A small self-supervised audio encoder (BEST-RQ), trained from scratch: depths [3, 3, 3].
Rows from block 2 of a small self-supervised audio encoder (BEST-RQ), named by matrix and row number. Rows with one number belong to one channel. Each number is 128 + 24 x the weight over its row's rms, rounded and kept within 0 to 255. All counts start at 0. After the name is the row's rms in percent of the matrix's.
After each channel's rows are labels from the 100 clips, of 14976, where the channel reaches its highest value: "lies over" is the class under the peak. Only what is clearly more common there than usual is listed. The data: short made-up English sentences, spoken by a formant synthesiser in many voices. In brackets: how many of the 100, against the usual share in percent.
# convs0: expand pointwise conv (model.blocks.2.convs.0.weight, 768x192x1), inputs 128-191
# convs2: project pointwise conv (model.blocks.2.convs.2.weight, 192x768x1, transposed), outputs 128-191

convs0.297 145 [161 112 123 115 114  79 109 122 118 114 153 145 139 118 110 147 125 146 137 140 144 148 104 123 105 113 105 153 147 153 173 117 156 104 135 111 148 127 127 138 124 129 101 129 152 138 152 135 110 137 175 158 162 145 129 144 111 116 140 123  53 170 147 114]
convs2.297 146 [101 127 135 160 136 112 141 117  93 128  85 131 114 137 121 107 116 138  73  93  93 125 159 108 140 112 110 100 179  80  91 125 105 131 154 137  96  59 105 150 140 170 101 143 116 116 132 126 142 113 102 114 147  99  82 147 173 133 122 131 136 117 109 115]
lies over: /t/ (36 vs 3.3)

convs0.750 124 [134 117  94 162 116 140  81 125  81 114 142 130  94  95 113 132 151 131 136 141 176 133  94 106 126 149 174 162 151 177 112  99 130 116 163 127 152 131 132 133 180 134 108 180 123 103 168 185 136 152 162 154 135 174 168 131  92 148 135 122 122 151 162 132]
convs2.750 126 [150 116 135 174 118 161  95 121 121 142 110 137  84 105 116 134 146 123 168 144 152 161 178 147 130 127 144 138 148 185  77 139 148 123 165 111 137 146 122 140 176 174 155 110 116 125 139 167 158 124 134 131 107 167 177 144 114 124 143 121 154 159 142 155]
lies over: /aɪ/ (82 vs 2.4)

convs0.535 073 [154 129  96 138 104 106 155 162 157 102 162  83 140 118 161  73  97 152  97 111 134 149 142 158 108  82  95 107 124 108 146 125 100 170 124 142 164 115 135 119 105 147 117  89 126 115 121  78 129 125 117 127 123 141 134 158 136 126 130 119 120 124 123  94]
convs2.535 062 [169 138 136 175 117 148 149 141 150 164 103 101 148 133 169  88 137 130 170 107 115 144 145 184 156 123 167 144 122 157 159 132 139 142 141  93 116 152 134 126 121 130 124 101 146 143 148 161 141  98 138 126 123 122 148 107 106 118  96 108 125 149 130 103]
lies over: /ɑ/ (55 vs 1.6)

convs0.398 150 [174  84 153 114 116 150 114 140 118 114 112 128 120 100 113 163 159 108 154 136 155  99  72  91 133 141 139 153 132 170 115 120 128 139 154 122 115 131 109 132 145 146 146 118 151 104 128 204 144 170 129 132 139 133 125 119 111 140 103 102 114 152 101 152]
convs2.398 147 [ 49 119  90 131 120  91 153 103 173 117 145 102 126 129 131 133 106 175 148 100  81 125 110 159 120 113 114 122  88 128 165 157  91 156  83  92 141 115 142 157  74 100 129 102 128 134 131 108 110  90 137 144 140 103 142  95 107  81 141 135 146 150 113 112]
lies over: /aʊ/ (84 vs 1.4)

convs0.389 109 [150 173 136 133 156  96 104 109 119 147 117 111 115 115 177 113 111 136 127 129 155 186  97 148 117 119 103 142 130 151 146 120 118 109 177 124 132 124 152 133 117 133 107 138 120 179 128 125  99 144 136 101 136 132 152 157 158 165 188 148  98 133 129 142]
convs2.389 103 [128  66 125 131 104 199  96 125 160 110 144 128 142 123  75 117 158 145 104 110 126 109  86 104 104 123  99 142 120 102 122  99 119 146 108 133 142 119 146 124 133 130 155 133 101  89 109 140 124 127 147 137 151 135  99 113  79 152 127 132 162 149 157 125]
lies over: /s/ (100 vs 2.3)

convs0.192 112 [114  99 173 179 141 140 148 107 111 161 110 133  91 114 155 136 114 138 127 131  60 127 118  83 137 171 139 112 108 113 144 107 128 101 144 107  71 130 108 111 107 129  86 155 139 131 173 126 127 107  95 137 138  74 106 143 148 155 161 128 150 141 113 112]
convs2.192 080 [131 151 130 127 157 139 115 135 107 145 113 144 175 123 121  91 159 142 111  97 154 113 126 137 109 147 118 129  74 114 121 109 107 114 128 133  95 121 105 142 106 106 175  87 138 157 153 151 151 115 127 142 113 120 145 115 136  98 104 112 142  90 163 166]
lies over: /t/ (56 vs 3.3)

convs0.246 134 [133 117 172 129 103 134 151 151 131 162 148 153 110 160 119 144 109 128 124 183 143  99 152 124 149 140 124 125 154 122 139 181 114 123 126 105 121 149 118  84 130 114 120 124 126 102 139 108 129 113  88 125 165 152 126 132 109 129 129 149 115 103 145 128]
convs2.246 143 [116  95  92 117  96 155 116 132 153 116 134 128 159 130 142 131 136 108 106 116 120 101 135  98 115 145 129  89 107 101 121 111 108 153 125 129 132 166 102 138 114 126 129 105 127  58 104 109 175 119 106 118 112 117 117 115 138 142 127 110 126 140 108 163]
lies over: /t/ (59 vs 3.3)

convs0.309 116 [121 114  99  78 113 144 160 158 139 119 147 136 117 156 144  93 118 106  89 132  92 110 123 122  90 130 114 140 147  94 173 131 118 145 113 175 145 123 103 110 123 121  89 115 112 121 133  96 141  95  92 135 132 125 103 121 154 126 121 142 137 120 115 110]
convs2.309 118 [ 73 100 133 183 125 114 144 119 137 126 125 147  89 131 134 181 142 123 111 139  80 119 143  95 146 131 111 131 117 110 107 167 114 129 148 117 121 135  96  95 100 149  93 159 144  85 113 123 125 116  89 133 126 115 151 126 138 144 173 144 114 147  67 117]
lies over: /aɪ/ (28 vs 2.4)

convs0.275 113 [102 116 118 141 153 119 143 119 117 122 121 146  91 169 139 154 101 141 168 139  60 114 152 151 135 120  99 132  81 143 109 177 121 151 103 119 128 141 119 110 141 129 156  84 135 148 139 140 149  98  86 130 101 150 176  92 122 117 184 115 169 138 105 130]
convs2.275 089 [157 115 130  69 143 169 109 126  90 112  98 131 128 153  93  97 145  85 104 147 147 128 139 118  98 155 116 131 117  92 112 124 124 127  97 161  83  97 114  92 118 167 179 113 137 164 108 134 145 156 123 157 141 134  92 123  87 143  98 117 141 138 125 119]
lies over: /ɑ/ (33 vs 1.6); /æ/ (29 vs 2)

convs0.13 072 [144 132 127 151 120 112 135 144 150 132 119 118 107 111 128 136  95 152 132  96 133 139 169 149  93 125 106  82 132 135 123 124  89 138 134  66 168 129 142  99 106 158 106 104 134 152 120 129 120 123 156  91 145 177 158 162 109 142 133 104  79 133 129 118]
convs2.13 058 [141 151 111 140 123 130 147 135 170 119 147 148 114 110 140 172 126 105 162 143 101 131 161 113 129 114 148 121 176 166 111 122 134 173 166 103 153 143 133 207 163 181 108 122 106 103 130  91  93 113 143 108 101 112 111 125 117 120 138 119 126 122 135 129]
lies over: /d/ (53 vs 1); /t/ (30 vs 3.3)

convs0.463 101 [106 137 139 159 156 150 145 177 102 134 149 127 110 126 167 105 120 133  98 101 117 142 171 160  95  99  99 145  91 125 141 159 101 137  95 134 113 147 103  75 143 136 168  42 114 176 141 137 146  95  80  98 105 167 124 137 138 104 164 156 130 124 117 122]
convs2.463 093 [108 109 114  99 100 129 128  94 114 114 113 135 121 147 112 131 162 108 126 165 124 135  87  98 141 133 110 126 149  58 131 121 145 121  92 153 122 139  93 145 109 125 115 199 153 123 134 145 140 122 115 121 148 104  87 111 121 174 117 134 125 161 126 149]
lies over: /ɑ/ (45 vs 1.6)

convs0.311 107 [121 135 119 125 178 123 136 127 150 118 127 105 148 124 148 109  94 136 120 126 130 160 159 157 111 156 111 138  78 137 170 155 163  89  85 108 148 117 147  93  74 126 142 103 152 169 114 133 133 137 134  91 122 139 132 138 130 135 110 146 126 144 154 115]
convs2.311 109 [124  96 155 101 137 129 141 135 133 122 124 146 106 130 107 145 101  91 121 175 136 109 189 130 155 138 152 133 125 158 147 172 180  93  75 140 121 135 108  83 113 135 122 140 135 118 127 138 130 160 113 118 123 125 103 135 207 100  93 175 120 124 136 153]
lies over: /i/ (32 vs 2.8); /k/ (26 vs 1.8)

convs0.488 167 [164 149 102 129 135  97 120 168 121 112 146  78 158 155  78 114 129 153 108  86 130 105 137 153 119 115 113 107 138 120 113 108 127 135 119 115 133 112 133 135 105 124 135 106 106 132 112 153 162 141 148 134 145 182 153 128 142 108 107 105 139 123 101 130]
convs2.488 161 [117 112 108 147 114 162 110 128 128 132 142 148  97 134 102  97 167 130 134 148 122 145 121 131 119 119 110 154 154 113 139 107 129 115 167 128 142  97 157 167 121 140 104 192 118 107 141 129  91 125 146 142 174 125 100 132  96 193 167 116 144 165 152 112]
lies over: /k/ (97 vs 1.8)

convs0.247 130 [129  88 146 173 142 150  91 126 126 114  86 147  93  75 122 162 136 109 144 158 158 162 162 107 110 129 135 117 101 150  83 138 104 110 155 116 103 121 103 111 169 162 133 119 135 113 163 117 173 111  87 134 135 127 112 164  86 150 150 127 135 150 126 122]
convs2.247 108 [113 107 118 140  89 110 127 134 152 117 120 141  83  88 131 152 117 109 144 148 144 131 113 102 142 119 137 108 100 109 115 134 124 137  99 119 119 170  85 127 125 132 142 113 163 115 132  91 150 131  96 112  90 106 137 153 119 124 114 150 110 127 128 139]
lies over: /aɪ/ (71 vs 2.4)

convs0.604 163 [147 146 126  96 125 109 108 122 114  97 117 143 124 104 116 183 145 121 132 151 126 131 114  83 118 130 124 144 105 152 123 143 132 117 151 121 142 147 117 116 183 158 116 123 161  87 142 114 146 156 127 116 134 116 154 100 137 152 128 122 122 129 114 130]
convs2.604 173 [ 88 156 112 115 128 121 126 128 106 115 147 107 143 153 126  82 125 129  90  96 114 126  97 128 136 126 128 123 188  74 130 107 106 112 125 107 149 126 156 163 102 130 110 139 100 153 161 116 118 117 115 117 130 129  95 102 105 139 112  95 135 104 137 117]
lies over: /aʊ/ (63 vs 1.4); /aɪ/ (34 vs 2.4)

convs0.295 176 [125 111 135 167 112 208 150 159 167 159 136 167 131 112 137 131 131  96 159 129 129  85 154 126 136 126 144 100 114 152 135 114 134 134 136 134 153 159 135 101 164  87 139  96 122 122 147 112 131  72 135 114  89 158 128 139 125 137 142  92 118 124 175 170]
convs2.295 184 [111 160 173 141 133 156 123 134  92 143 117 129 139 170  72 132 144 138 108 130 130 126 108 104 153 126 127 145 190 113  99  96 117 131 118 115  98  77 157 160 129 142 153 118  96 116 116 140 105 156  99 120 151 110 113 124 127 125  89 151 144 121 124 113]
lies over: /ɹ/ (92 vs 1.8)

convs0.396 143 [174 151 109  95 146  92 111 140 139 109 124 121 143 114 133 161 135 125 161 117 119 144  95 103 106 160 116 177  98 183 159 168 114 106 158 106 160 129 137 108 141 137 134  91 166 143 133 125 131 137 152 107 121 126 146 102 108 128 133 114  95 147 126 126]
convs2.396 143 [ 62 135 118 146 139 112 119 127 111 126 142 112 139 132 143  86 129 150 124 134 105 144 113 128 138 120 147 133 175  84 134  97 147  83 119  95 138 130 169 171 113 126 105 148 137 175 181 117 122  94 124 149 126 133 103 118 119 155 128  90 135 156 143 130]
lies over: /aʊ/ (95 vs 1.4)

convs0.356 066 [114 109 119 135 107 117 134 112  76 147 152 162  87 123 126 150 168 146 151 152 114  99  87  91 117 101 115 175 117 116 129 118 118 167 130 148 132 149  92 157 164 132 154 136 123 140 108 142 138  97 141 142 127 118 157 123  92 101 158 125 153 115 100 171]
convs2.356 097 [131 125  73 114 155 129 156 154 148  93  99 102 142  75 116 123 108  88 100 112 168  97 133 145 140 171 156 107 127 141 141 137 140 123 160 108 167 139 127 146 107 129  98 114 150 123 153 155 150 132 160 124 111 154 128 162 138 136 115 152  85 138 137 151]
lies over: silence (100 vs 50.1)

convs0.42 059 [ 86 115 107 124 120 119 136 110 141  91 107 124  84 122  98 142  95 129  82  75 107 152 127 110 124 139 111  98  76  95 153 106 135 148 124  79 123 119 140 145  53 142 109 138 121 126 110 151 110 173 140 154 137 109 148 121 136 110 140 121 142 130 102 117]
convs2.42 040 [ 91  96 137 116 101 138 106 117 125  85 135 128 125 136  80 168 147 120 131 181 141 121 134 113 131 132 134 130  85  92 141 160 148 173 126  91 142 127 170 137 106 141 134 156 122  91 156 140 133 115 165 168 153 147 156 104 127 139 132 118 152 139 119 141]
lies over: /b/ (36 vs 0.8); /g/ (26 vs 0.3)

convs0.136 109 [160 153 120 157 130 127 133 103 108 135 150 138 134 120 138 122 119 161  90 121 161 140 140 161 150 123 150 115 166 132  73 123  95 124 156  97 105  92 145 146 137 148 135 148 124 142 120  88 116 152 118  84 142 152 154 162 129 135 141 149 131 130 141 151]
convs2.136 112 [164 163 158 121 139  93 129 146 133 133 121  93 158 122 141 155 149 184 135 128 125 129  89 115  99 114  83 146  74 122 121 157  73 132 130 126 141 101 119 124 114 139 130 113 131 141  96 118 101 125 140 137 165 133 119 125 123 112 169 157 130 104 106 123]
lies over: /k/ (66 vs 1.8)

convs0.367 155 [124 148 137 163 186 125 139 120 111 154  99 123 139 113 182 121 146 134 113 150 123 126 162 180 153 132 128 159 147 136 133 123 132 113 104 131 111 131 145 141 111 136 108 134 150 199 136 152 124  98 128  89 134 136 108 125 134 140 145 153 113 123 117 120]
convs2.367 183 [135  81 127 126  99 115 124 126 150  93 141 116  91 147  98 140 103 121 136 104 104 124 115 102 128 122 111 121 147 115  97 127 136 176 173 128 134 152 147 149 145 149 132 116  93  75 143 153 116 177 128 162 123 134 127 131 148 103 121 131 150 136 114 135]
lies over: /z/ (67 vs 1); /s/ (33 vs 2.3)

convs0.7 119 [161 118 127 144 132 125 119 145 100 139 184 135 141 127 139 124 127 149 129 126 124 128 177 201 133 143 138 154  78 136  97 147  99 128 101 118 116 161 102 102 121 145 135 119 138 142 114 127 131 119 103 106 126 165 175 105 121  80 156 147 151 125 137 110]
convs2.7 105 [131 132 117  78 130 126 139 103 120  98 160 118 136 142 123 156 111 120 130 120 118 127  94 123 120 118  98 133 112 113 155 118 115 157  91 170 100 105 114 126 102 172 151 117 149 120  94 135 136 158  96 148 145 140 124 118 110 126 130 115 143 148 104 133]
lies over: /z/ (73 vs 1)

convs0.603 087 [123 132 143 187 106 174 152 137 179 160 110 137 162  99 150 133 141 134 139 119 121 119 127 115 171 136 185 118 104 141 137 108 128 130 138 103  91 121 130 140 130  86 125 114 157 114 148 133 136 129  95 117 140  87 103 112 131 145 101 111  95 116 127 120]
convs2.603 070 [140 137 112 142 132  93 173 141 138 152 141 147 126 106 168 124 122 126 157 112 101 137 102 114 126 112  97 145 123 103 145 145 137 122 165 147 118 152  71 127 150 137 140  83 185 168 122  95 103 113  94 128 122 112  88 156 138 101 154 118 110 118 119 144]
lies over: /aɪ/ (39 vs 2.4)

convs0.329 086 [166 128 138 152 160 127 144 127 135 125 133 130 151 144 163 142 148 143 146 137 128 137 138 144 155 159 156 177 115 179 141 114 126 117 123 123 149 164 129 148 112 153 111 134 166 125 100 165 115 153 141 123 180 131 141 112 127 126 141 170 120 142 118 118]
convs2.329 080 [154 141 172 138 176 142 140 149 100 143 146 101 165 135 161 202 132 151 134 163 117  99 110  88 141 155 151 136 206 124 125 115 159 112 111 137 142 120 112 152 163 170  98 183 143 137 128 109 106 147 121  95 141 140  78 172 105 157 122 133 122 135 126 110]
lies over: /z/ (72 vs 1)

convs0.280 087 [122 150 126 119 108 111 133 124  90 100 135 130 156 174 103 101 126 121 157 139  94 109 129 149 168 118 146 131 166 112 113 175 141 101 133  91 168 125 146 120 119 126 150 111 100 134 131 117 162 111 114  87 107 167 147 118 132 101 102 128 146 121 141 136]
convs2.280 074 [116 147 132 105 135 151 119 116  91 103 163 140 138 153 153 145 160 120 146 160 136 117 135 119 141 150 104 169 174 111 127 123 160 111  89 156 141 155 125 141 148 139 131 168 137 144 121 127 127 174 117 107 119 169 142 138  93 160 141 144 124 141 110 119]
lies over: /s/ (97 vs 2.3)

convs0.672 080 [110 142 187 120 128 154 120 136  91 189 118 141 129 118 163 160 153 159 139 162 153 123  98 119 108  94  95 137 126 131 145 105 108 145 144 139 120  91 120 194 144 121 134 131 102 152 102 124  88 133 154 133 158 108 149 147 100 172 138  92 132  86 119 122]
convs2.672 132 [115 130 103 108 164 135 171 166 135 112 110 106 154 100 123 124 103  98  96 123 157  87 144 147 163 157 157 109 136 150 167 143 150  95 139 115 168 132 139 145 123 124 111 130 143 119 167 144 161 129 151 113 115 155 112 159 134 123 105 162  97 137 148 142]
lies over: silence (99 vs 50.1)

convs0.227 089 [155 128 112 168  98 154 134 146 146 134 111 107 104 114 141 131  87 137 144 106 137 119 115 108  94 137 143  88  98 130 129 148 130 128 138  95 174 137 133  85 112  97 119 132  99 103 135 103 142 120 151 131 141 131 127 146 144 183 145 139 105 107 137 104]
convs2.227 084 [172 140 119 148 111 105 162 151 158 155 127 137 112 111 153 174 142 145 185 177 126 132 131 150 152  98 140 135 134 162 138 162 138 167 132 119 130 162 117 145 153 142  99 114 158  98 128 136 141 124 151 139 126 153 184 126 136 134 151 117  93 158  95 158]
lies over: /b/ (37 vs 0.8)

convs0.455 091 [109 132 119  99 152 129 136 180 128 105 111 157 110 141 101 124 130 109 124 128  99 150 150 163 134 136  88 129  96 127  89 166 120 134  96 115 113 125 133 114  78 162 169  67 139 146 125  73 149 107 105  93  86 140 156 124 101  98 155 115 165 123 107 135]
convs2.455 079 [166 133 121  88 137 144 108 111  97 135 115 142 133 147 104  81 147  98 119 138 152 123 128 151 131 163 115 153 123 134 139  93 164  93 131 139 126 151 144 112  96 144 143 155 156 178 111 140 126 145 146 148 123 137 136 141  85 151 111 111 108 138 146 139]
lies over: /i/ (30 vs 2.8)

convs0.206 085 [102 132 156 101 142 138 133 123 113 141 107 140 156 122 111 175 159 136 119 165  89 118 115 114 150 106 110 136 150 105 111 104 122 124 104 120 114  97 118 162 119 132 121 152 123 143 119  92 102 102 120  96 114  79 111 105 133  95 147 132 155 136 116 100]
convs2.206 069 [ 99 135 136 130 147 183 123 122 108 166 135 140 152 115 117 113 149 157  84  97 130 134 108 133 105 128 104 136 134 131 121 109  98 134 124 135 105  77 160 122 127 140 162  72 111 154 136 153 132 107 146 142 167 128 146 106 173 129 121 114 136 132 148 106]
lies over: /t/ (29 vs 3.3)

convs0.255 074 [140 170 150 101 116 132 139 153 137 117 141 144 200 137 111 121 131  95 155 139 167 107 149 130 134 124 119 129 138 127 175 129 137 114 123 129 159 129 159 104 143 122 121  92 132 113  96 111 106 137 154  98 134 176 127 135 136 159  78 120  49 120 146  91]
convs2.255 054 [101 108 142 141 134 108 161 130 143 138  99 138 108 115  86 171 115 122 111 139 134 111 183 149 171 146 133 113 128 159 121 197 137 119 117  73 133 132 128 115 102 137 113  80 134 136 135 165 128 104 137 125 135 149 153 136 160  95 103 153 113 132 100 153]
lies over: /ɑ/ (33 vs 1.6)

convs0.181 101 [120 160 125  63 153 113 112 179  83 106 146 113 156 122 114 135 159 102 140 168 137 140  53 122 130 121 138 153 207 144 124 118 122 108 109 161 109 122 143 156 137 147 132 114 119 138  77 140 142 167 134  91  98 171 104 135 126 136 123 135 122 147  97 129]
convs2.181 084 [116 114 148 162 169 145 120 126 126 135 109 129 103 140 122 117 124 121 155 150 151 177 128 147 115 124 115 147  49 165 134 156 111 113 136 100  91  84 152 113 114 172 188  82 150 162 115 151 130 177 107 132 140 123 131 126 104 126 146  97 140 156 107 126]
lies over: /aɪ/ (26 vs 2.4)

convs0.159 126 [149 116  83 176  82 121 134  97 162 122 110 153  51  90 128 167 134 127 170 121 103 110 100 132 124 143 175 112 133 154  87 131 113 135 144  94 146 181 115 107 154 139 100 149 162 102 102 119 127 124 129 119 104 101 149 151 108 136 121 160 136 155 154 134]
convs2.159 107 [127 147 105 129 110 132 104 116 132 142 148 155 127  92 107 137 143 125 160 153 155 140 116 161 127 119 165 124 148 129  96 128 152 111 129 101 135 160 121 130 144 136 129 153 146 107 142 100 124  60 135  96  86 138 123 144 119 138 132 119 126 151 196 146]
lies over: /ɹ/ (43 vs 1.8)

convs0.652 098 [163 131 128 140 137 108  88 111 134 140 137 132 152 122 125 133 175 147 135 125 125 126 114 105 116 135 154 169 169 156 128  98 117 131 175 141  97 100 126 211 171 131  92 176 127 131 131 108  75 122 139 134 136  79 117 113 102 109  95 134 144 124 119 101]
convs2.652 083 [141 114 106 178  92 146 122 125 118 136 135 170  99 158  99  99 153 128 129 108 140 157 176 144 129 116 122 146 131 115 118  93 133 143 168 123 128 106 118 129 143  89 146 158 131  98 148 172 116 113 133 167 158 127 155 133  96 149 109  96 122 111 147 130]
lies over: /i/ (33 vs 2.8); /tʃ/ (27 vs 0.6)

convs0.118 131 [139  83 172 139 107 138 124 152 101 142  94 162  93 162  87 157 126 140 139 175  99  88 138 108 168 131  94 127 161 143  55 163 118 142 116 127 135 153 140 151 139  88 132 148 109 121 129 162 146 130 145 143 131 154 141 120  97  96 123 175 137  87 121 163]
convs2.118 122 [111 116 125 177  97 148 117 141 131 122  94 155  87 106 139  74 120  90  98 150 137 147 141 119 117 109 129 108 115  85 116 133 126 128 188 130 101 122 117  55 132 131 104 176 121  97 125 100 157 123 120 132 116 130 133 149 160 206 162 107 120 121  90 136]
lies over: silence (89 vs 50.1)

convs0.308 083 [ 96 157 135 122 132  98 109 103 136 123 100 137 120 167  91 143 137  88 140 134 142 131 149 119 203 144 124 127 177 107 121 121 176 113 165  83 115 153 158 113 111 135 157 160 124 143  96 138 146 169 125 103  94 140 164 112 122 133  98 149 120 148 119 159]
convs2.308 061 [156  71 100  82  98 116 120 121 148 123 176 124  85 120 129 184 113 127 144 136 104 140 119 128 129 122  60 129 130 143 113 138 112 187  82 135 160 186 120 138 126 176 135 104 145 133 110 143 117 136 120 130 112 151 175 117  87  78 168 139 125 178 112 149]
lies over: /s/ (27 vs 2.3)

convs0.505 040 [102 124 172 136 116 151  99 123 107 218 136 157 102 127 148 137 171 159 137 178 111 123  88 131 103  99 113 143 142 145 108  94 110 142 134 138  87  87 112 153 157 109 125 152 112 138 114 109 110  84 131 151 152 109 148 129 125 165 161  79 164 124  88 144]
convs2.505 050 [105 136 145 130 142 114 139 164 101 115 112  97 143 122 123 137 133  92 145 178 177 108 112 148 171 162 159  96 149 157 157 165 122 116 170  99 185 140 141 129  86 115 130 146 137 116 130 149 155 116 155 100 129 171 134 159 129 147 121 151  72 137 116 146]
lies over: silence (100 vs 50.1)

convs0.407 182 [112 119 185 128 148 130 116 146 129 132 105 121 127 143 107 153 122 118 166 136 138 113  83  50 133 145 132 120 149 135 112  98 138 147 144 114 114 108 126 165 147 123 113 137 120  67 116 142 100 188 111 180 148  67 123 145 112 139 121  97 106  89  82 138]
convs2.407 193 [107  70 124  73 138 160 144 153 141 101 134 139 156 118 114 115 101 108 109 118 119 104 167 122 111 136 119 113 157 124 150 122 125 136  70 164 124 133 108 143 147 154 144 111 132 139 128 111 150 114 134 107 132 119  91 145 116 105 117 130 167 147 128 158]
lies over: /i/ (38 vs 2.8)

convs0.609 055 [ 81 135 130 177 110 141 126  91 127 179 172 169 118 126 102 122 158 176 144 153 108 111 132 147 149 134 139 162 151  97 115 124 124 135 143  94  73 119 130 128 150 130 134 158 143 121 133  93  97  89 113 160 135 100 149 131  96 154 135 147 158 160 135  99]
convs2.609 045 [178 149 182 105 141 104 121 132  72 131 128 116 138 147 114 119 136 162 132 132 161 142 137 139 109 143 121 125 110 139 123 148 104 127  72 148 147 132  78 130 132 177 152 117 117 168 142 133 116 163 139 122 159 144 130 146 132 121 120 141 127 103 124 119]
lies over: /æ/ (53 vs 2)

convs0.265 064 [137 166 147 155 127 127 116 100  84 161 130  76 126 151 140 126  93 168 134  81 118 110  98 133 152 151 137  92 124 166  99 126  78  99 135 108 120 101 161 185  93  93 140 126  94 152 137 154 155 147 123 119 147 149 155 110 128 109 152 107 154 103 129 107]
convs2.265 062 [125 155 129 121 126 111 127 122  99 168 108 170  69 128 101 155 138 132 155 159 147 127  94 140 156 103 109 150 137 151  99 174 114 125 103 120 116 111 197 120 137  94 135 117 124 149 114 156 131 154 162 135 109 187 165 128 138 146 176 113 130 111 122 144]
lies over: /d/ (46 vs 1); /t/ (38 vs 3.3)

convs0.420 114 [138 176 143 140 148 128 114 130 130 180 149 124 135 119 152 137 168 174 126 115 151 145  98 119 154 107 103 170  90 141 114 112 125 140 133 140 128 132 162 165 120 115 136 157 144 139  97 138  67 159 176 144 170  99 144 131 140 138 177 139 113 105  87  90]
convs2.420 095 [124 146 106 187 186 140 144 111 135 127 118 123 112 146 159 121 117 148 123 113  99 144 112 117 140 136 131 165 120 107 134 134 169 116 180 133 143 107 157 137 129 125 120 180 150 142 146 144 109 165 152 156 135 107 105 123 114 167 160 137 122 134 116 105]
lies over: /t/ (97 vs 3.3)

convs0.197 079 [108 142 114 107 121 111 109  94 161 141 171 133  55  95 107 155 121 148 150 156 162 154  85 172 129  99 120 143 104 137  83 130 117 139  89 140  86 147 143 115 131 150 162 126 147 165 112  95 117 105 110 143  88 148 119 135 135  98 192 123 195 153 150 123]
convs2.197 052 [ 86 123 118 114  86 140 120 126 156  95 109 184  75 126  89 134 130  77 128 131 138 157 153 140 109 109 113 123  76 101 108  97 165 154 143 117 113 152 136 118 109 156 162 121 131 142 132 104 116 148 103 138  91 112 163 136 115 149 142 147 144 144 126 157]
lies over: /i/ (28 vs 2.8)

convs0.436 138 [124 143 135 108 133  98 128 131 140  94 140 111 111 181 111 100  91 118 114 141 130 133 214 177 123 124  90 116 158 129 119 164 124 162 115 119 121 123 151 118 125 167 136  70 110 138  92 132 130 147  96 118 132 179 158 139 116 145  95 149 144 129 118 125]
convs2.436 133 [121 115 161 155 127 104 136 159 115 143 117 140 123 149  76 138 126 105 162 155 130 122 180 165 178 115 145 143 170 167 126 184 148 127 138 108 126 130 110 111 146 128 144  80 127  96 132 159 152 130 110 132 130 141 141 132 136 104  80 111 105 122 101 111]
lies over: /d/ (34 vs 1); /t/ (30 vs 3.3)

convs0.683 110 [155 129 103 145 127 140 106 131 136 133 147 165 131 101 122 130 142 123 134 135 154 109 129 106 113 150 156 141 148 121 124  79 128  92 100 133 109 153 105 115 159 136  80 171 176 138 126 119 123 104 120 126 140 133 113 158 110 136 192 116  96 162 148 146]
convs2.683 111 [127 150 138 107 129 162 112 121 112 128 148 109 151 174 101  99 112 141 105 126 137 138 132 161 109 129 101 126 161 133 141 112  75 140 139 110 133  97 185 159 147 146 117 103  93 139 106 129 117 152 145 149 169 148 133 108  65 165 121  71 127 120 118 108]
lies over: /ɹ/ (46 vs 1.8)

convs0.673 095 [127 181 132 112 122 141 153 157 124 143 156 113 191 163 151  95 123 162 111 120 144 112 109 148 120  95  98 136 135 122 165  96  97 170 109 166 134 126 149 165 135 109 162  79  98 159 114 130 125 117 151 146 145 132 141 120 125 141 120 134  94  93  94 114]
convs2.673 093 [138 105 143 134 118 123 138 107  93 121 126 130 103 144 133 172 105 160 130 133 129 110 110 111 133 119 128 105 102 124 111 156 107 130  84 156 106  88 131 178 146  75 150 186 116 121 139 126 141 167 123 155 148  98 134 124  86 102 126 122 155  98 141 112]
lies over: /s/ (57 vs 2.3); /tʃ/ (30 vs 0.6)

convs0.486 157 [ 95 157 134 138 138 116 117 111 134 145 135 122 121 104 134 153 121 143 142 131 136 126 107 126 148 124 158 139 142 133 140 136 140 110  61 105 142 146 156  70 162 113 173 141 147 160 137 116 132 112 138  86  84 134 147 134 111 106 126 182 126 133 193 127]
convs2.486 144 [ 84 151 137 122 152 151 122 151 128 128 106 140 132 104 103 145 166 119 134 152 148 126 103 118 120 134 150 142 123 115 123  93 149 117  51 109 118 130 126 122 101 124 125 158 144 161 142 121 127  88 138 118  92 121 105 131 121 129 129 171 131 147 104 102]
lies over: /æ/ (32 vs 2)

convs0.621 054 [122 132 150  87 144 100  85 123 101 142 137 148 131 119 143 130 145 164 141 146 136 131  82  85  67 161 144 158 113 138 140 137 142 103 119 160 101  81  98 107 132 133 153 149 121 145 121 110 105 115 132 142 147  83 135 139 133 134 131 162 156 122 155 127]
convs2.621 041 [110 119 104 101 109 173 107 109 154 129 122 177  48 106  88 229 143 133 130 130 116 129 156 104 112 148 104 131 104 134  97 173 148 146 148 112 152 136 117  90 162 114 124 149 138 123 113 134  98  75 126 142 131 138 149 141 133 128 180 152 152 133 127 126]
lies over: /k/ (50 vs 1.8)